A small contrastive image-text model, trained from scratch: encoder arch convmixer.
Rows from block 5 of the text encoder of a small contrastive image-text model, named by matrix and row number. Rows with one number within an expert belong to one neuron, the router's apart. Each number is 128 + 24 x the weight over its row's rms, rounded and kept within 0 to 255. All counts start at 0. Numbers have three digits each. After the name is the row's rms in percent of the matrix's.
Before each expert's rows are labels from the 100 texts, of 14848, where the router gives the expert most weight on average: "fires on" is the input token at the peak. Only what is clearly more common there than usual is listed. The data: seven-segment displays showing three digits. In brackets: how many of the 100.
# router: router (text_encoder.blocks.5.mlp.router.weight, 16x256, trained with AdamW), inputs 0-127
# up: expert up (text_encoder.blocks.5.mlp.up, 16x128x256), inputs 0-127
# down: expert down (text_encoder.blocks.5.mlp.down, 16x256x128, transposed), outputs 0-127

# expert 2
fires on: "<end>" (58); "302" (10); "594" (8); "597" (8)
router.2 058:124108101122141158136129131104101161130122112125128133151121106143142121099137116165180153146142163140125117169133131141141107131084157140129126114091156123147140164125152116112141129113095149126104127116168138161125177119109148158127104105114125132153169147135152124151146092097155157175161093130128093075130154121079126108166086142163128115123163113120161126141151127104122112152146
up.0 097:104103139146159122147144173151127104135118158128179125172149137080179112161143133087134156161099106088087134145145115108133119135137119130163181095129095149140184143085165139119149149092139118137125138100128102124143072127157146142127101080145144136065130124120148089082124115137149147124112100155099101116132127148126108118105147137126120085123130182124149136154129117118155174117148
down.0 101:125091070137117137133148125124158133134125118156129141112124156114115175135172155150105137174128104093142142130153097138126133152157135143143112126174151170151097087140085124128114106131127126127124140101168130145123109155083129168101137115141175133114093162103123107112160126069102121144117104111124143173122166157131110107126100182156149152130111120096102120138138117060096122099122
up.1 109:145104174108148128097123147091134134110118121195162095116109103128134128104133162150142168142118089150163129143103118139122091144108082120118090164099076145115160153121123122117175118156127137145131106201131179111129129121101094150154101103127148176144136116129104090126120133126136121100089137139125118121114160105115120144158163132130091114124128145143139111134124152135102117094133
down.1 099:120097080133133139163126146130155134102142103135073118107160107123141132110102117065145120144164094101117131115117144087134103085111131130108122145132094118099124148143134134116121107104134120154143090128149140130120129113176178151142131104150126124164149128140165166132104114141135123133100139155119139168122162136119142147137101095105132125189125154137105116106181173097093136125097
up.2 076:148126120124136153142137138140140114151163134114166126123099150123164181161137124132147156100122116147136121125125088091084133099174136089153103126192074137148136151082131137094112109136113141138148147154142110075151081118136135146132161131201112143136136104128113117165112159133150117131130128093099039168162091122126141134119147089126139131036135102135107154144165130115147112160133
down.2 080:115159171149125113169120103107159149121107149061164108193135106132114146135141093110103143090107137096155095110153140092155139153141083153108127158159101113117120129142121163148097085075143132132172137119144134111105126123102185171146117120138110141152167126133113117148122129135146087108110157147142114122139088144158144102147094151110092107146146139154132099127111128148139116138114
up.3 090:171145117113095147092138132130145095162131153109102143161132126142109157097147105129136144137073150129133116134150104091140115142139091103126075130125119104087121123157154128150149145158145186123102084175166130125115154139089107184166116119127142121156104123129138124164121157108093137121136107124100069100134125074104156126099141171147140088136118124111137097117126133142122154095133
down.3 096:109138140119117097162109139109118141112122117134097102140152158179144097135103121097133098105123097119114138162129096130096101080175141104116130115134125132158131127114101116133163119138115136151121136117120124100113117123138148141143122126115147074113143128073130131129129127148145119106120126109132161160136178189128129137125137198138173136123139132111179109082116166133100127097111
up.4 084:132161111155117164103147121127143125144101129112083171098105147118107142151117097116162109133128121129130140105146100107097121137140113124104111161136093122149092143085088103150126138144127148168157147150119118121132119102112101098147121105126113057132158157118137110100128117121126115087121186091154117108120144157133123130133133151128144127153088177094115136096112147131131132109128
down.4 087:100117072136186135154195118187133160158121163111145148144118142085164119152169118125108151089085102145131134137123108157157155131072110137112101135123130127142113152118139113131089125120146135123122151160090074114110107159120127104140146114129124098167145135120151144130119141129119126134125090131108115174141147103149112090103126139141152101147187127092099117130115106112107115158118

# expert 12
fires on: "4" (84); "2" (7)
router.12 156:142114179124116124074078074123174142143154170134095119127143098116169141179113146149123109106131146102126123089084115094077139115157108151156135087128125138152149106145128111158158142146084129096131102121125133117099151122112140107129144142163134106147117148122105133156071109123127167103077156110120116119094136140153142144095160157124126128106127126116120121151137173149124127093106
up.0 105:152105152144153099130102140140159099143119146115135156148114111133125120121086169085111078125113112135096125090128173112139152134131187143122121089143093131169122125142105133134117134118092172130159109114135120124122127164121131106128193128123092106153115177143129150151137107118158095103132129155097133084125134174154169110099100175133146170154147114143136106121109141144126137064155
down.0 101:149148112118119087109124129129131150117129158128090092130179055112118116143092081130103128123153150167131129123130118088096093128147093137105120116116109121138115122180139135139170140135121128166135118126107170097144124123066121093106097148153122096132080109126153143097105128120146160121151128098136144169118108139153136138097178089148125157114143101125109128132126151169109106140064
up.1 094:119140096131119142156100109138114145107141091085117140121125113131155110107114085081137170099123138167138116163111086146102128106165156126164126106126142129139094149149186132104123133110117120109121159148147135138127127146147099146146111165110174093123110131109135119111170185133154117116130114140117119130118145121142154140128153120138113159097112159096160182128144130119141140156101
down.1 099:112117079148150107130177156108092058122148125149144132122115143133138160102128078098126107118121127124114167157138138155138156171152097104064111159152125167101128168124107162100089139152145089108102160088156105113093142108121109161127105129152096117115129156144196094091141145134146101129166082115129109126105097153131124132110126098092147146153137125149135112142143107130102176146137
up.2 100:150109114114084104153142111140089135149116147095154150106172126122140141162106124116123119135137111162164102127129142104181125128137126110093106156112130126145100130083146107101120128095162097128132118109130135145090150128134131140161130114138125108088128150105148155141120094107168091126173124181125106134103129139173151126111092127090106149129129195151091113141130163151182158167144
down.2 106:129181148125120161131156131111102138148133099181150132120113200159057125138095158107118108139105135148124122128144141125115132105078108134129094101125152097111124102143097105113125130109150107097144092127114148117111114134155162096136122102148162133135114063129153095123148133119131135130091117156143119157182145126148153101114142147143124151104139139114123133152115113112135125122134
up.3 089:106077089088153152105172142132139126158129138105177153137093136112120122094131076109122136127094094133106158123122136130162162143101152146148122081160147161145164139111128098132103119165097119159133167132097105141125167130118135108133102135097103105148175156114135164132144155116134161101127119134082152122119116122150140142147085130118137121110146143103142109153126090129114126114101
down.3 086:110132126157098154140100140142096127064116102104144107104156135127137121120168133134149135118127140139109116163156132145160150149120080097131156165107115168140169140139140137161099136050134179114107112143165137166139173095137119100141109116114118140138178160129167141099135105141108090167133096144113112156105094143144132116134142106127098133106112148155128130123155142130137126170090
up.4 093:154131148127157078153101113125182127151101115122157122081125104115131108138113095124114131152110131157082083123150150128129162084157093137139116123128107136119145140160111137125141176133122121129121152072102136121113134118132122160111088153130153133116114127072125148125145059137145128127094171132109161128135144113102140171117112154137128093161136122097114110143149158097118128161145
down.4 093:145129068159134147121178113157120140107125104148112094131116137136094124136113165114147121126115154082105149121082109105106096115140127129129127108125137135134110119139122092120111150123134096160104132156110114134116121130161117131162175125119174101139135150119151164148144130111133143104136155134097104141151178134142154193119182152110144106129145125156128135179115159106144146082116

# expert 7
fires on: "<end>" (77); "955" (9); "996" (7); "558" (7)
router.7 066:104092101159146157113125130140135154144169100124120140172119150137137150083152091179152150146134190120105134118151156129185118107134130119141117152111126127132126116139177135133138141135105142109096128144139110167149124115150129164146084118105118150108189157118143119122113052097127178179185069136100080101146125095149135126175115159139139117118144155104167143160165113119140103123130
up.0 104:117064123102164129123196161117125133118177175156154150127104139120167156121113134145142137140117118132138131137165119088173091133130071089123132152142131098103125123115154127163110150134171092124111093118103124155135100112147104184112102128136091134112125119119139144112133098140132119118090112107141097133103117131151121109081130140115142117129109114147116087170129088120161105123135
down.0 103:116145137146127115169090136158171100125141119105085184126098121083112093116131141152086077127118171116108098112157168106136181143137163113116138103133107143163170112139128163151151161140138177123123127112116133126092153171166114135118167121142114128152102140175139134111167128154100103114151112138166121122119146122138165108156123152140106064148151136144093104103099135133100099112112
up.1 102:156119125170136124121182140126138163118132133165157107102105165137163156101203109132160114152158124120105082154111143123110123098129092121165096108146152105133125119097154129141111111112146150159105100135097093147147125129112119104159146103131154156130118157099112133062117119112107136108138113134107109092133100114135129147135122135130136114166126095105136117103177097145133130121065
down.1 094:129121095101119074140119128130096123176102150163105132123176160107132130125110124094135147099138143117138120123161121106141108107097154139111157128137101144074124115147153134140125149136120146101115131095106135114106092143150108152062100130152111141139083102106171122148176150123112154159164132137140107141110119153133149148177091093168170127140125143091155171100135155117087082144094
up.2 101:128141086156120090159106142162155142157115130092143093105156108088117148129150115106132118147110162151113158130102116092120140159188120133138100163120114118138104146130173095121131144155137129126156123120147148149097121123090128128151138109158117114124107133103141106101152122116121122126159109137111138085196131099136151154161131172125115127127133131106154165129155111170116136097134
down.2 102:076124145127159120102137101096131139115151098108121129081141151124110103121123142145126139139163091132130131169163102094115105130139142101167142107177113174109128127121191128116081127187144139110085139133141134132131123137081170132122145141105111134113108155116119134095133082114152131118107081150078134089167111097129124150101132153132065115128116094154112098139155092147098133157119
up.3 100:186069132132141154129106134135082077149196162161148160062125136100126173135102095129125140131114152112106168098096131138163076126127137131146118123139107135152150104130150127086156140146138128125143139165140124096106089116134118107167141124117132120161126110155111131132114139125078152132131122115134118109152095113120153121106124149125130134102104142159105138174193110139133091144136
down.3 100:108112122141168106170167141113176099130107113165189146087110115133128158120150134135113129119158114131113137142126120152123163123142143160134149107164110093170107114162097142107120096090157132134110138138139132128115057125123123141094149134133156151098142195110138152122134126136134049124144114134108114155156155158126123101156117102076110148161111136134120122126105140105104111155140
up.4 094:142147118131115115100149086157126094129161171156141152053133150149128129113170109078130119133114109105104126142142176073135123129153095133133121089094129136151115152151129143112093090118086127104124183099143118133130110145155149124110100144087127123129091127096133125099116151111127139103130105092140151169141137131124136159142143119126086115140144105136151094152175105161159135179129
down.4 095:122095141079144148140151120086141138145105128168110125115145109126189151122143110095171134114121112117161174146186138131109112121102111183085104098109105111158100109158083110158076103121184134127125088140112094108141121119108112089132200085157134089138167126102108146115131137139126131070117132125113126103100128158094137127154128117097181112122153138166162102142111154161110107096134

# expert 8
fires on: "637" (11); "817" (9); "813" (8); "654" (8)
router.8 122:115160070127124118134176153132104093166128099163130130117126144107070101124132139089114148096115101148164148167106115135141083153121158131130115140104110123108138117127097138096117104151142117125127191120118146141154116119153138107138128130213116148130150132091124090136116143145118104086120125156155160149146116146119118136152131077133140094121134122136120164173100158110141132166132
up.0 106:152151149136111121133129128133150162108125176093113170118130166114159179119164141103159110141100119138123132083129158107160140135090125126136138120124129146126143089139116097158127164145123162128093150144105117106171148100127137129115136138139109146147111130162129173104089131104111148126169135116103141127100109089114127149125075113103160122122149136129165108154175142114177096142165
down.0 114:104189109132098163096128129136123126120103156144193115092142161115121111106106127149102158110133144128129129164123110153137093128109099174096143096147104141124116173156160116112129166136141124132119095160104158128166156136092152144109087104139103147117147129084117137137104120118166077126151139177146134155126194126137129104114115139143135142108133128121111131145108149138104129157129
up.1 095:163124184137149117119123125128119120137147096149089109133131111090138185102108136139150170100113107116146128151125111116163146130067156135090070153162114147116095141156136150122095120126086153162139094109133133122089129138094133085088132133127182168097133121110162094131135140106138097116137122112144106156133139104093178115119163123165130132112153168100098124117176091128121105133164
down.1 100:129144144152123136136125165139070133143096097180114143114116098171097156112120155094134134127127135084118093116153091118111114092108106128104161171113141145127099142156115117141124174135142177097142145150121145125140191119116145100135117121127119144099139117138112121152100119193138125143147124183106177146154110141166143157106137178107107113122155126127135150161105090151162166136125
up.2 093:118134141139140127132096130170163181155130076117120086140098095110108112095136128111131107146161086142156097111112090133116076166155097096122150116109097113132119160147133140152129136138140137174124138111127144122179094125095113137110149144106138129118136114123147093162195120140127105101126114107138137103111129105113145106124127134119133139134112093165163114098118094112152076082121
down.2 094:128161095098140120174129107109091137121127131155123142106135127143111145073134149164140175094164150109148128153142135141151115102106141150092133093110131130144116130120148136149146132181111141132134156131107138121113132138142098110165103130174144096109111142086122091135125123110125105142127138150134159115129152093139100099189165090134132132128180143126139160162142145129093114154088
up.3 102:143150088122097139098152157115138140137130152141101069118125140118112158112119160134141161114136110147130144141146113155147135110118124134128140130146111134122120117125118115091122085146104147105110158149068167079092148130117144144156146142146098119131149123105107159138134130096130114091112138116117160148134116132154095120123137049133153100113165100149165181144148143134144166125145
down.3 104:137117154151120117143102105122141154127141130124110122153117104162147103092135138141127093131141118110126098094105138078129134111170124137112141172148140102145116150166108144168127136118098117169145104182116087139176132148154121095130132143093162137121143147152136100148083138107074150140198100101100071140108129125137166116101156151130144171160135145141136128098186118158150096171121
up.4 115:109120123082135143131149110140127157121145162118099142129161172140127112081097121104157103149114159145084144064143095111128104163120137111126149177118128122114169115142157113121143117098117123155157186144149093138097146111150107115145128128175167166138153136152107173167143124116112135148134096123128063142130156138153113117125112120118068131118159138122111129166096118147120150160110
down.4 118:126137135164160095130137130132113097141114101079113103141158153164143075116119097138109126133108120104130181108144080143145076136147143152124157100105139166148152129140166138105104156120136120119175121131119110157120119119149121074148150114194136100099158118122137101139142107132136148127138185136105176149105090142114134131155137102123134097107130091134133132126100160133172120201152